config.toml
arch = "dit"
objective = "edm"
targets = ["count"]
cond_dropout = 0.1
head_dim = 64
fused_qkv = true
qk_norm = false
inner_norm = false
moe = "top_k"
moe_every = 2
max_precond_dim = 512
cautious_weight_decay = true
epochs = 3.0
final_lr_fraction = 0.1
Rows from block 5 of a small class-conditioned image diffusion model, named by matrix and row number. Rows with one number within an expert belong to one neuron, the router's apart. Each number is 50 + 12 x the weight over its row's rms, rounded and kept within 0 to 99. All counts start at 0.
Before each expert's rows are labels from the 100 images, of 14976 (inputs lightly noised), where the router gives the expert most weight on average: "patch colour" is the nearest of a few named colours to the mean colour under the peak. Only what is clearly more common there than usual is listed. The data: scattered letters and digits in many colours. In brackets: how many of the 100.
# router: router (model.blocks.5.mlp.router.weight, 16x192, trained with AdamW), inputs 0-191
# up: expert up (model.blocks.5.mlp.up, 16x48x192), inputs 0-191
# down: expert down (model.blocks.5.mlp.down, 16x192x48, transposed), outputs 0-191

# expert 14
patch colour: grey (47); pink (42)
router.14:52 44 38 44 65 55 25 52 62 67 62 49 39 61 47 67 39 49 56 55 53 40 74 34 59 31 54 43 54 44 29 34 34 34 49 48 70 57 42 21 52 42 42 74 23 43 53 64 75 49 63 38 55 56 29 58 39 42 67 70 51 48 53 61 40 43 65 57 45 43 58 49 24 71 34 35 42 58 69 42 40 47 44 47 44 70 52 60 49 65 61 60 54 69 67 32 65 65 64 62 48 43 62 39 47 54 65 50 42 67 38 40 33 60 54 51 30 54 53 44 63 52 35 60 51 52 39 56 73 48 58 48 36 40 56 37 54 42 24 55 57 50 43 27 54 70 31 54 40 52 51 46 41 62 75 41 61 35 67 54 61 45 63 48 42 59 54 41 71 62 60 32 28 50 65 53 47 47 73 63 66 68 50 44 55 49 48 47 45 49 49 44
up.2:35 68 31 60 62 58 32 61 54 56 54 74 69 38 37 41 45 53 75 32 69 46 79 43 36 74 58 57 55 18 58 44 38 66 27 51 19 64 62 55 57 69 33 54 47 68 66 60 53 56 39 51 42 39 38 34 56 47 75 56 45 44 49 48 41 51 36 55 30 64 44 50 48 65 50 44 59 49 69 54 48 50 42 55 41 50 42 64 31 64 52 47 55 41 42 42 61 55 52 64 41 30 51 44 48 60 49 58 48 45 60 45 53 35 63 39 35 34 47 71 68 58 50 68 73 54 43 21 45 48 67 43 46 57 55 58 56 54 51 50 54 68 60 51 48 61 38 40 53 40 38 57 44 61 50 59 34 60 61 70 51 44 35 60 49 36 60 54 44 56 58 59 45 44 44 46 58 57 44 40 28 61 47 53 69 20 65 47 22 69 47 38
down.2:40 61 31 46 56 52 54 55 46 36 73 61 51 77 34 44 60 53 39 55 68 47 22 68 36 54 45 51 45 53 68 69 57 50 48 53 42 70 49 27 65 54 49 42 65 69 69 78 48 47 27 52 52 39 45 45 45 33 45 47 62 34 64 56 57 37 60 51 32 49 65 51 46 33 38 65 39 42 75 48 53 40 55 48 40 43 67 47 35 46 55 32 64 57 61 59 82 57 49 39 72 24 48 54 59 54 47 40 51 44 32 51 60 46 55 51 40 42 70 50 57 51 48 51 64 47 33 72 46 45 44 46 52 41 71 45 56 27 45 69 56 29 76 46 58 35 40 55 64 52 20 51 34 43 35 46 49 43 57 36 38 66 39 62 55 47 43 64 46 50 37 53 31 48 67 39 42 64 63 24 46 60 42 47 61 41 65 44 63 51 46 55
up.3:60 49 39 46 42 39 50 46 29 48 50 59 54 58 62 44 45 41 51 61 30 67 54 53 48 58 55 69 53 60 72 55 71 43 57 55 54 40 30 68 39 34 72 59 50 32 51 62 59 24 47 47 56 68 45 31 54 57 33 43 60 52 59 45 45 36 51 28 58 38 41 52 61 48 48 61 53 51 66 53 43 70 48 33 41 41 60 57 54 39 44 49 57 50 37 52 50 28 58 54 61 23 64 45 45 31 66 45 64 63 72 67 44 62 49 81 51 48 61 48 26 45 53 54 50 41 25 28 32 52 41 55 61 46 26 33 35 30 51 51 54 44 60 49 30 47 40 51 64 48 63 56 63 55 45 59 71 50 43 37 57 41 53 58 57 29 58 75 48 58 41 51 54 62 50 42 61 87 41 49 77 64 44 52 50 64 60 33 59 23 51 67
down.3:56 59 54 64 45 44 57 47 40 52 48 62 63 43 83 64 55 51 52 43 21 49 52 37 28 45 49 63 56 60 41 65 40 70 48 43 56 52 38 65 37 49 49 52 49 26 54 21 50 35 55 62 54 49 35 48 48 40 57 56 55 53 51 49 56 35 51 49 59 24 61 48 48 72 37 39 68 61 65 47 48 63 64 58 35 56 42 34 54 55 51 69 42 53 63 27 41 59 38 68 42 26 39 57 61 54 47 45 31 33 28 52 71 63 49 35 48 55 47 51 45 48 46 49 55 50 62 47 61 54 46 56 41 31 69 49 52 71 56 54 53 62 61 50 44 77 66 54 76 54 49 73 51 58 28 50 30 40 79 56 52 62 69 72 16 56 41 48 52 43 61 46 67 47 42 57 46 65 54 51 52 42 30 64 55 54 58 64 27 61 55 27
up.4:54 54 52 62 70 52 67 34 56 52 49 30 32 53 39 42 51 55 67 64 37 31 46 38 50 42 59 42 66 41 55 68 46 45 43 50 58 43 63 51 36 55 58 54 44 56 51 54 60 70 45 78 45 71 47 48 43 39 47 47 76 32 75 27 43 51 47 56 45 58 53 58 55 54 41 49 41 42 65 66 62 46 48 61 26 72 49 49 52 35 47 53 47 56 44 38 54 55 59 52 57 25 55 51 76 59 40 48 49 25 44 54 43 59 46 33 52 66 11 63 22 27 66 39 54 35 56 42 40 45 53 40 51 22 41 33 39 56 49 51 58 46 15 56 42 59 52 47 65 63 22 34 45 33 58 63 56 65 52 51 32 65 62 37 34 60 39 49 43 49 43 72 38 53 45 51 44 49 60 37 34 32 39 49 62 54 51 58 58 49 36 49
down.4:49 26 41 55 35 53 62 41 54 28 68 41 79 61 34 68 49 62 37 48 52 61 48 52 41 44 53 42 59 46 52 73 48 63 45 51 70 49 68 45 42 47 36 56 62 52 44 57 46 51 49 40 51 44 23 42 39 60 48 43 48 45 56 68 77 69 59 35 54 50 40 60 60 39 28 55 51 56 50 64 51 58 59 40 54 62 46 51 44 52 49 37 59 46 56 42 72 26 57 31 50 59 70 60 43 57 68 35 41 58 50 31 53 60 44 54 58 52 35 34 48 58 42 57 54 30 38 49 72 42 56 50 67 56 49 50 67 47 29 28 01 59 42 36 51 54 49 45 47 46 70 49 48 52 56 57 52 39 77 40 49 56 34 37 86 50 24 54 35 39 52 61 48 48 43 61 43 42 57 55 58 81 48 31 48 40 60 44 43 55 65 58
up.5:54 61 58 44 51 64 58 52 32 55 39 15 26 52 46 64 35 56 61 40 33 35 47 47 35 37 21 46 61 50 53 53 57 63 52 45 35 27 35 58 57 40 73 64 41 27 41 46 73 53 57 48 51 76 41 39 58 43 45 55 51 44 53 52 53 40 41 47 53 45 38 62 51 49 53 47 29 50 55 57 51 57 45 32 45 69 52 31 53 52 49 52 44 55 48 39 58 53 57 53 49 38 49 49 57 43 50 49 55 51 45 61 48 70 46 30 50 43 77 51 57 78 77 53 42 41 50 54 39 45 46 40 59 43 45 35 54 37 35 46 61 49 62 42 23 62 37 38 38 56 50 28 32 48 58 75 76 63 55 49 56 40 79 48 60 47 31 67 57 43 43 55 61 61 43 50 69 87 61 46 36 52 56 58 60 45 44 37 38 13 54 49
down.5:36 31 61 44 45 48 46 59 38 41 44 79 56 57 79 39 57 49 49 52 75 58 46 34 57 38 43 47 49 36 50 20 42 60 57 53 66 58 44 62 47 51 35 36 42 47 65 55 27 49 43 39 56 66 54 45 41 52 46 51 67 54 51 54 63 41 46 62 36 27 65 54 46 64 60 56 25 48 50 53 57 51 51 64 25 47 60 49 66 60 19 75 50 55 56 43 52 47 75 57 51 73 56 55 45 26 45 31 39 56 41 75 73 57 26 44 56 51 52 53 60 47 68 73 50 54 61 60 32 60 58 46 39 66 40 56 43 55 38 58 57 51 46 56 52 45 60 84 58 40 45 48 56 48 24 50 53 55 69 47 38 60 31 67 49 47 38 36 71 59 56 57 41 44 44 37 60 47 55 47 51 62 59 48 25 47 56 73 73 63 46 56

# expert 0
patch colour: brown (57)
router.0:55 20 26 62 31 38 38 47 32 62 63 37 56 57 52 59 69 46 49 52 42 54 29 59 57 59 62 32 66 56 58 75 62 61 77 59 41 62 60 50 49 39 37 65 64 49 41 50 29 54 45 44 70 46 47 59 40 43 67 68 49 49 30 40 39 71 45 50 42 48 45 39 50 37 52 56 48 52 56 50 66 48 72 42 41 53 54 54 41 35 28 44 42 68 39 31 45 29 42 63 59 60 39 49 36 57 70 60 34 50 24 56 42 32 58 67 47 52 41 62 43 61 55 52 41 62 48 51 66 54 42 45 63 66 47 63 55 47 71 60 64 45 54 66 71 72 53 39 58 50 49 58 50 59 40 55 49 47 66 55 59 40 35 69 30 53 55 26 36 52 68 60 34 21 36 52 38 51 39 54 44 40 63 74 39 45 47 59 70 56 45 65
up.5:44 58 50 54 49 68 24 62 48 41 37 60 33 45 46 44 50 66 68 43 57 51 46 40 41 50 41 58 67 32 49 59 42 70 57 59 37 43 33 54 64 48 73 33 43 63 61 30 51 55 59 46 25 41 59 44 48 48 44 59 56 49 61 34 36 71 51 39 63 32 47 62 70 67 56 39 52 75 66 49 48 57 37 72 40 41 51 32 40 36 66 52 47 35 79 40 42 59 53 47 54 49 43 43 43 45 75 50 44 31 58 35 60 53 62 43 44 50 61 35 58 51 43 60 73 59 51 54 40 31 44 22 60 44 50 71 41 30 47 61 24 49 88 29 48 64 55 42 47 55 63 38 47 53 44 50 54 51 53 82 61 49 44 71 38 51 44 42 59 47 50 39 44 70 60 42 53 53 52 72 35 59 63 34 41 56 62 45 46 70 54 46
down.5:60 51 54 82 29 52 80 55 14 55 49 54 64 62 48 51 47 67 72 44 46 72 31 28 65 51 53 52 34 50 57 48 66 56 45 42 45 65 37 46 40 43 39 55 59 43 63 36 56 47 50 48 54 33 45 49 54 50 45 48 53 48 53 49 51 34 40 47 45 53 74 41 32 52 50 58 63 55 61 69 44 73 63 20 56 54 59 42 33 63 46 35 53 57 47 53 77 40 57 32 68 55 37 39 53 41 48 69 63 69 68 38 69 50 43 49 32 53 48 40 46 34 49 38 51 28 60 63 54 57 34 60 47 68 40 50 78 43 31 43 62 50 53 54 53 34 41 32 43 43 50 33 45 59 72 61 52 53 43 60 55 66 49 42 46 49 79 61 53 52 74 55 50 44 70 66 62 52 42 52 30 62 56 40 41 50 28 35 42 47 44 54
up.6:46 71 35 74 69 44 49 58 69 74 50 41 47 47 48 23 47 72 45 51 58 52 58 41 49 49 46 52 53 39 57 67 42 43 56 13 34 34 53 31 51 62 52 78 56 50 61 53 53 49 55 30 52 47 46 46 36 59 39 51 54 43 68 43 28 32 49 47 51 60 82 77 54 55 63 35 39 45 77 47 48 49 46 46 33 60 41 31 50 53 52 59 52 57 39 50 47 52 49 44 50 73 51 45 53 42 43 47 52 42 47 37 50 59 46 57 65 60 48 55 59 38 78 52 27 48 56 43 40 45 62 52 67 44 51 58 45 59 34 53 79 52 23 55 51 51 48 52 43 59 14 55 63 38 41 54 57 55 57 48 38 59 50 48 42 47 53 61 43 42 66 37 44 43 45 52 65 66 68 32 23 22 63 65 56 40 42 47 37 37 70 53
down.6:62 45 47 54 64 50 36 58 38 43 40 50 55 55 32 47 54 55 38 50 49 49 60 29 60 56 48 55 88 50 32 31 44 37 71 53 39 50 33 62 61 66 50 44 79 31 28 50 53 56 39 43 37 34 64 42 59 42 57 40 31 43 43 46 43 40 39 66 50 58 22 66 39 57 31 18 47 54 43 48 37 60 60 68 58 62 53 39 65 61 32 54 45 61 52 50 65 54 55 52 40 55 39 51 52 46 45 42 67 50 45 58 38 39 65 69 58 33 60 52 26 43 38 49 51 62 57 46 51 32 41 48 60 40 55 39 44 38 25 56 53 46 40 45 48 40 26 52 37 47 81 39 60 62 57 46 72 40 42 71 56 46 61 59 38 48 49 31 47 44 56 68 59 71 51 38 34 60 31 61 23 44 59 26 26 52 40 59 58 41 45 56
up.7:38 50 56 54 46 56 55 66 41 60 52 56 48 48 37 45 65 51 73 50 70 34 60 55 26 45 61 28 52 74 63 61 53 62 70 46 47 30 16 61 51 39 54 60 51 45 46 45 67 45 30 54 72 71 69 49 65 64 46 44 43 13 50 59 41 42 36 43 59 61 51 62 71 34 58 51 43 46 47 43 29 55 49 63 63 53 61 28 69 50 18 52 47 53 52 39 48 61 48 52 61 42 67 56 41 65 58 35 44 57 36 49 53 50 46 54 50 55 72 42 45 53 64 41 55 66 61 58 37 62 46 36 48 42 42 56 52 52 59 63 62 43 39 44 30 30 35 66 43 47 63 43 18 47 47 43 63 66 74 46 60 56 66 33 37 65 57 41 67 46 46 61 56 49 65 28 58 36 47 38 29 40 59 62 35 45 61 40 57 44 52 50
down.7:48 54 78 86 64 38 52 59 41 46 50 55 37 52 38 35 57 50 66 37 47 60 51 19 58 47 49 51 50 40 55 66 43 72 46 35 62 17 42 47 37 67 60 38 47 57 65 35 58 38 67 44 56 55 41 50 46 49 34 62 66 69 67 70 47 58 55 67 67 40 56 37 47 62 52 50 61 52 28 70 49 62 37 29 61 64 58 42 63 64 45 31 56 16 34 49 44 58 39 49 54 68 46 55 48 58 40 51 48 28 49 49 49 56 63 25 43 31 63 50 74 33 44 66 39 51 51 45 70 57 60 74 61 57 54 49 67 43 60 47 35 49 66 26 47 43 49 44 37 49 75 59 64 47 48 48 58 49 62 62 44 40 60 46 55 44 65 51 53 53 35 51 53 42 45 56 40 46 67 49 42 48 47 36 70 67 50 46 52 70 67 55
up.8:36 55 46 67 57 38 32 50 63 78 63 39 45 36 53 36 55 54 67 48 54 44 69 32 37 62 86 45 75 40 60 64 33 41 42 49 62 39 47 52 48 69 54 72 45 65 66 53 48 52 62 32 53 64 53 44 54 41 40 54 52 49 69 52 44 58 57 79 43 64 60 52 48 65 55 46 32 65 49 54 25 58 47 50 53 40 46 34 50 35 68 50 57 57 59 27 41 30 51 77 52 42 60 62 41 50 52 66 50 41 41 51 42 55 48 50 41 53 31 44 45 55 68 54 18 46 39 42 55 59 63 53 48 36 65 62 39 47 48 42 66 34 63 31 50 48 43 51 37 47 33 53 48 28 49 35 72 70 62 49 43 49 45 40 50 45 53 48 40 41 44 45 17 48 61 39 76 50 70 72 33 37 39 72 56 43 52 51 45 62 45 63
down.8:58 48 42 41 72 60 22 58 43 44 45 51 44 48 50 49 33 65 51 43 34 44 36 37 60 51 63 51 70 39 45 37 46 32 69 54 72 56 38 47 47 58 65 52 75 52 64 49 41 45 37 66 52 47 52 53 42 50 52 51 72 30 40 25 54 42 48 62 53 59 25 38 50 39 41 44 52 50 49 51 53 37 49 56 46 22 55 45 64 43 49 34 44 48 36 72 69 68 58 41 30 59 40 42 49 50 46 48 47 54 68 43 24 50 52 75 59 60 56 52 51 56 36 50 08 31 49 68 65 36 36 67 34 48 63 52 75 46 32 63 56 56 56 35 56 36 40 51 51 40 61 43 40 53 56 63 49 48 17 46 55 43 50 44 50 39 55 59 46 66 52 58 43 54 58 60 66 75 38 51 41 26 81 46 48 69 42 49 37 57 58 63

# expert 5
patch colour: grey (44)
router.5:56 60 72 63 62 23 31 49 56 61 42 77 50 56 43 52 76 68 51 54 47 48 20 53 64 55 64 52 58 47 28 37 33 61 66 63 57 43 64 47 48 50 15 50 54 42 50 40 64 40 60 72 52 51 77 56 52 57 66 59 52 47 43 62 46 64 53 42 57 51 47 47 41 43 47 48 52 52 52 68 42 48 84 38 38 42 64 65 60 53 14 42 66 50 55 58 54 50 56 58 43 72 57 41 41 41 57 47 47 47 60 40 44 42 73 62 53 72 43 59 57 40 68 43 35 54 37 56 67 52 48 48 47 46 44 45 62 47 39 48 62 33 62 52 66 38 53 40 49 44 56 53 41 70 50 55 20 38 28 58 62 38 48 58 49 58 51 62 55 68 41 37 73 59 23 52 39 56 47 63 60 80 54 60 34 47 54 54 47 46 38 63
up.2:53 56 35 57 54 58 35 47 40 39 74 52 57 42 49 48 34 32 66 51 68 62 67 37 43 20 59 54 63 64 64 54 18 53 47 34 57 35 55 53 65 56 46 40 59 52 55 55 47 58 46 26 54 64 40 49 63 55 59 51 47 63 67 56 53 55 62 79 40 65 62 49 55 55 59 31 40 57 41 38 43 58 43 38 72 33 37 47 51 45 60 47 46 44 36 43 63 52 51 43 56 15 61 55 55 52 45 35 41 35 51 58 59 34 43 61 49 62 33 63 61 40 75 36 83 47 27 62 44 45 63 48 76 47 59 59 50 44 45 51 40 51 49 38 48 59 37 58 56 46 45 31 45 44 41 51 54 69 42 51 45 42 16 56 41 43 47 56 51 43 53 44 40 37 39 44 61 42 56 55 40 89 69 82 47 53 57 35 39 57 53 64
down.2:63 47 76 51 51 57 52 49 67 48 54 54 40 43 53 22 52 46 61 41 42 60 47 42 46 54 59 55 86 57 40 77 41 73 56 42 54 48 52 43 36 62 27 68 75 82 52 52 54 48 37 58 63 63 31 42 51 52 41 50 55 43 57 74 66 50 50 53 47 78 36 42 52 32 30 64 54 37 70 46 47 55 67 51 56 64 62 51 46 41 62 41 42 56 59 56 52 53 61 34 56 49 51 44 62 52 55 44 41 41 44 36 35 64 61 55 52 43 53 54 62 64 32 53 05 51 53 53 45 47 53 62 37 63 40 61 45 42 40 50 19 78 56 52 66 57 47 41 46 67 51 25 45 59 57 49 52 62 40 66 72 51 39 35 44 42 32 42 33 54 22 45 50 35 47 51 37 45 48 65 45 53 52 51 48 38 46 27 47 45 56 58
up.3:60 77 28 59 56 45 49 43 22 54 44 38 47 41 45 37 56 49 79 52 55 48 52 60 51 51 06 49 55 70 65 73 48 52 51 59 18 50 44 54 53 61 57 66 48 30 52 48 52 55 47 70 65 41 46 49 56 42 48 59 46 53 59 33 49 25 57 31 36 36 52 61 73 46 46 46 49 56 67 42 34 50 28 53 49 24 69 54 49 57 42 66 52 48 49 54 61 70 42 33 57 60 68 57 39 55 73 44 45 44 55 47 51 43 51 47 33 51 57 64 51 58 64 57 67 47 70 43 57 52 39 51 66 36 54 63 43 39 76 52 33 62 72 38 46 61 48 58 54 43 53 48 56 40 51 60 42 54 51 53 60 38 41 47 45 40 56 70 87 29 39 66 44 50 45 41 63 61 32 30 59 40 36 44 51 44 55 63 28 49 52 63
down.3:54 51 62 44 40 43 42 44 48 55 51 37 28 37 27 50 63 62 33 36 63 36 60 79 41 47 47 61 41 60 42 58 53 37 48 52 36 44 55 57 34 70 53 56 42 50 70 29 57 50 57 30 38 49 62 49 52 52 74 58 57 78 48 54 42 46 57 50 74 35 44 72 56 56 45 59 55 59 67 75 54 52 41 58 72 52 40 52 63 58 52 74 43 40 53 53 72 37 49 61 51 61 59 30 46 38 51 61 56 56 38 67 41 60 54 64 45 39 21 59 50 80 34 42 48 42 60 38 47 33 46 46 40 16 57 47 41 50 56 36 41 60 31 36 65 67 52 35 68 59 41 39 26 53 41 39 51 32 56 40 68 54 65 58 64 46 50 42 60 54 59 38 43 44 75 39 43 55 26 57 45 63 44 60 39 72 58 45 54 43 60 50
up.4:68 39 49 51 40 46 64 55 40 46 50 31 25 46 52 59 45 40 52 49 29 35 55 45 35 34 43 62 69 52 53 64 39 55 45 38 28 47 70 68 44 38 57 37 46 54 47 62 51 37 59 54 57 57 49 45 53 40 41 73 66 62 84 36 52 47 69 59 43 59 54 39 69 49 45 59 26 69 41 46 68 52 37 49 56 56 63 74 45 44 62 62 44 51 38 41 47 46 31 37 65 39 74 61 34 73 56 49 53 41 53 48 63 66 53 46 32 57 32 51 39 59 73 43 46 31 49 58 45 55 52 43 47 39 59 50 44 45 71 45 47 55 47 39 44 65 69 37 49 47 77 53 49 17 52 27 74 66 60 45 50 63 34 61 32 60 37 58 61 36 36 61 26 56 46 29 62 47 48 56 46 55 61 56 36 50 35 60 44 57 65 65
down.4:63 28 57 62 38 46 36 61 55 43 39 51 24 54 55 39 54 48 61 46 45 41 50 49 51 44 19 46 54 51 58 76 42 43 46 69 54 42 54 60 43 45 57 82 66 45 56 66 64 45 52 54 50 49 32 51 30 43 54 25 34 54 50 52 52 44 59 39 67 61 37 47 61 52 53 63 53 32 44 64 33 51 38 24 53 64 60 69 44 60 36 58 57 39 45 78 29 42 44 59 53 34 56 56 39 47 61 61 39 47 63 74 42 47 42 38 39 55 51 57 41 47 34 53 34 30 47 34 42 51 33 41 58 40 57 48 49 87 73 60 30 49 34 45 30 51 43 42 60 37 34 46 48 35 57 39 52 44 40 36 50 46 27 37 42 30 66 48 57 52 69 50 57 59 65 39 54 35 44 47 48 29 71 68 42 29 63 37 57 35 58 46
up.5:47 46 59 75 39 32 65 68 46 59 41 48 44 47 59 64 42 40 58 44 42 61 56 64 39 43 29 55 48 60 28 52 63 46 61 62 27 37 43 52 61 25 65 53 56 33 41 63 70 50 53 60 54 64 57 41 47 74 29 54 46 55 49 54 49 29 47 41 51 50 59 55 57 34 63 52 37 59 40 51 59 59 29 49 35 38 55 58 39 66 44 52 43 43 32 61 54 46 54 38 60 37 26 43 49 37 64 40 47 46 63 50 65 56 43 57 36 37 59 36 41 56 76 71 58 52 31 52 51 49 39 38 62 44 39 52 39 29 62 29 43 56 24 48 45 43 57 39 53 42 87 47 46 41 40 60 62 51 61 43 63 37 62 45 33 39 50 59 61 31 26 55 64 55 55 34 63 85 34 35 62 55 60 30 42 55 53 49 40 26 60 61
down.5:40 64 27 55 76 48 56 54 71 62 38 64 46 63 53 47 76 61 48 36 50 36 50 52 51 40 30 65 60 41 81 52 51 45 46 65 28 51 40 38 68 46 43 42 48 57 72 67 54 58 52 35 56 46 57 45 42 50 45 57 41 24 50 41 40 56 50 47 43 42 53 46 55 39 48 71 38 55 37 54 55 70 46 42 46 43 59 65 43 52 52 90 52 45 83 42 56 63 60 37 47 71 42 42 47 45 61 70 56 24 61 55 61 50 59 20 56 65 57 44 60 35 48 55 62 47 28 51 45 62 23 68 45 30 58 50 52 49 57 61 62 43 55 66 44 43 71 64 55 48 48 75 31 52 23 56 34 65 64 48 50 61 58 70 52 47 46 30 64 58 46 41 56 42 60 48 54 65 46 45 33 48 46 60 41 60 58 45 52 41 53 38

# expert 1
patch colour: pink (83)
router.1:56 44 77 32 29 48 41 40 52 46 52 66 62 63 69 41 45 51 45 49 48 44 68 51 61 52 62 64 57 50 44 40 39 69 70 47 71 38 52 47 44 63 50 55 33 60 28 53 36 55 65 46 33 32 32 58 33 45 66 56 57 50 66 65 48 63 45 44 35 39 48 32 42 54 48 46 42 65 57 69 55 50 34 73 57 55 57 44 67 59 30 44 18 33 57 41 64 62 44 42 53 68 56 47 46 46 66 55 56 27 66 58 40 63 48 48 56 41 51 38 65 35 59 40 55 45 38 50 62 46 46 63 62 61 45 47 39 46 44 53 41 42 63 51 50 66 44 24 52 41 61 33 42 76 50 27 44 33 55 55 50 58 62 41 65 56 53 27 38 71 68 30 75 62 41 49 52 31 61 33 60 45 47 68 40 49 29 60 29 63 63 56
up.4:60 57 50 59 59 46 35 32 74 36 61 51 49 56 54 35 68 53 43 59 41 48 40 38 55 72 65 57 37 34 38 60 55 30 48 84 70 60 60 47 51 52 59 72 45 76 79 49 61 42 58 56 42 32 48 56 45 48 59 45 29 51 52 42 45 54 51 56 46 80 64 48 45 51 50 55 75 62 37 51 50 60 55 54 39 57 48 60 36 46 53 43 68 65 56 92 59 43 65 55 49 45 40 57 48 57 56 53 39 29 54 66 58 59 55 60 51 49 29 44 51 21 31 39 21 49 38 57 53 46 36 46 72 49 62 62 47 47 44 54 46 45 37 40 74 53 65 49 48 48 59 56 36 59 51 49 40 33 62 42 65 46 31 53 32 35 78 48 54 53 49 45 51 50 46 45 38 43 44 49 77 16 51 50 56 66 48 63 55 56 53 50
down.4:66 50 43 54 65 32 33 42 29 45 59 54 58 56 41 54 41 61 66 39 52 43 29 81 45 57 28 54 41 43 55 52 66 51 45 43 49 52 47 49 51 33 57 34 51 48 77 38 35 35 58 19 42 64 56 55 34 53 43 35 55 49 48 33 95 60 63 62 46 37 78 44 59 45 45 33 54 62 50 57 33 48 47 40 38 50 41 42 45 53 58 52 55 67 59 77 76 29 53 50 53 61 56 43 44 35 39 36 50 49 48 71 56 51 44 58 52 48 13 70 47 48 54 53 68 45 59 44 38 62 40 53 40 42 41 39 63 39 44 49 37 35 46 45 60 49 40 52 70 49 60 50 59 52 40 44 32 42 48 35 45 61 61 50 35 64 52 50 42 52 66 52 40 43 52 50 70 37 56 06 38 48 49 66 53 49 50 39 57 47 52 38
up.5:45 75 62 52 50 54 78 52 71 49 58 31 40 25 60 52 65 41 67 55 55 34 60 66 50 79 39 53 62 67 33 51 62 52 44 55 60 53 29 34 53 44 50 46 34 37 58 50 71 49 41 55 42 60 33 41 52 36 46 47 57 37 57 26 40 38 54 38 56 63 39 73 61 49 43 54 57 23 52 57 45 47 46 47 31 40 53 37 46 44 41 44 56 41 58 48 50 55 18 53 41 42 41 35 56 71 68 35 59 55 56 51 43 52 57 57 45 47 46 64 44 60 54 63 44 50 86 23 36 36 51 57 51 42 39 38 49 44 75 59 40 53 47 67 31 68 47 36 44 58 49 39 38 41 60 65 53 40 57 60 55 40 56 44 32 53 51 67 67 48 51 63 50 55 48 45 40 63 29 51 59 32 48 18 51 32 86 56 50 47 53 52
down.5:56 51 74 61 52 58 35 73 42 52 68 51 63 49 39 28 50 44 48 34 48 68 51 45 67 53 68 53 47 45 47 65 42 70 41 55 37 46 41 47 24 51 41 44 61 51 43 29 83 36 66 69 55 60 72 54 50 40 51 56 52 60 64 61 49 47 62 50 42 67 60 62 30 69 62 39 58 46 56 47 48 55 39 61 38 77 34 53 91 49 44 44 66 45 38 50 29 65 50 60 48 31 31 43 66 38 47 77 67 44 43 32 48 46 57 29 46 45 66 61 39 33 32 43 33 52 68 47 59 64 63 55 47 49 46 56 51 50 49 51 56 51 54 58 33 39 33 49 21 57 45 32 41 68 59 57 42 55 47 68 30 35 56 46 52 46 61 48 43 49 48 65 46 69 62 54 45 63 32 49 47 33 65 56 42 53 60 53 35 61 46 56
up.6:66 48 27 51 69 53 62 42 46 53 36 52 48 59 65 49 37 31 54 58 47 59 50 55 47 48 65 72 64 33 73 59 32 49 62 73 17 55 49 54 57 35 68 50 54 33 42 46 38 45 28 60 60 55 69 35 44 61 53 56 55 41 60 32 52 35 58 60 53 92 59 53 64 53 39 58 55 57 56 38 46 54 51 46 61 67 59 41 33 59 46 67 61 53 37 64 27 57 68 56 55 53 42 55 40 45 52 52 49 44 39 77 67 51 43 50 55 43 37 39 37 52 49 50 68 52 47 49 34 67 72 35 50 30 38 42 48 35 55 55 68 61 49 42 49 44 32 56 67 43 88 64 75 39 43 73 48 59 62 46 54 36 44 42 28 48 52 53 46 32 39 55 50 53 65 43 77 60 55 48 44 57 68 52 44 56 62 44 56 41 54 51
down.6:55 58 36 69 54 55 58 60 60 65 41 59 41 45 84 56 59 57 46 49 51 43 50 61 42 43 65 62 51 20 81 44 48 63 51 59 26 54 47 30 32 42 58 54 56 43 49 45 68 75 53 48 35 48 54 49 55 57 42 52 58 50 51 45 49 40 58 46 44 05 59 58 59 49 44 61 54 53 63 52 49 50 46 30 58 44 54 41 61 50 35 73 48 37 60 37 65 56 47 38 63 38 27 47 45 55 48 50 49 45 52 54 35 45 33 58 59 70 39 60 59 43 46 44 50 52 48 26 45 56 34 17 46 49 89 42 35 53 52 57 58 44 66 47 70 64 31 45 43 61 47 73 72 47 48 59 29 55 79 38 64 56 36 52 44 59 56 58 57 58 68 46 65 48 54 59 40 61 51 58 54 35 61 79 54 52 41 55 36 62 59 59
up.7:42 35 48 44 46 49 21 58 42 36 60 49 55 53 63 54 31 47 60 56 60 63 46 64 53 49 59 29 43 66 57 42 42 45 66 38 46 37 41 45 40 31 38 50 49 45 54 45 61 68 34 52 35 63 61 41 46 66 55 31 59 22 38 61 46 49 42 41 72 40 70 47 41 48 49 53 53 57 29 64 65 48 52 52 41 55 14 43 63 40 64 44 37 71 39 41 31 41 59 63 57 55 08 43 60 45 44 54 65 42 38 52 47 56 44 50 67 55 65 22 33 47 41 68 69 57 39 50 28 51 64 47 51 60 50 30 54 59 55 48 61 56 52 61 31 39 56 53 52 61 52 49 50 51 52 44 59 61 35 54 40 58 67 43 65 62 59 61 66 70 57 39 31 43 53 65 56 75 70 62 35 70 51 45 57 40 51 33 61 53 19 52
down.7:50 55 50 55 63 28 55 46 57 60 32 43 45 27 43 75 46 59 42 38 50 56 47 60 51 38 28 35 52 41 78 58 76 63 56 24 74 35 39 51 56 34 43 11 64 41 68 58 41 39 41 28 36 60 71 40 48 59 64 43 49 51 63 45 48 56 55 51 37 55 66 44 72 42 38 55 43 44 28 57 45 51 38 61 30 52 44 45 57 48 46 74 72 61 62 55 71 41 54 51 56 52 55 63 36 49 38 45 44 49 43 53 50 49 28 50 37 53 51 46 75 47 51 68 57 47 46 49 49 46 60 38 61 51 43 48 78 56 53 51 62 51 59 45 59 18 47 62 68 44 47 48 42 55 45 60 52 48 54 35 53 28 59 73 47 51 61 44 80 48 38 42 48 42 59 35 61 34 58 60 50 59 53 77 47 59 28 61 56 50 48 66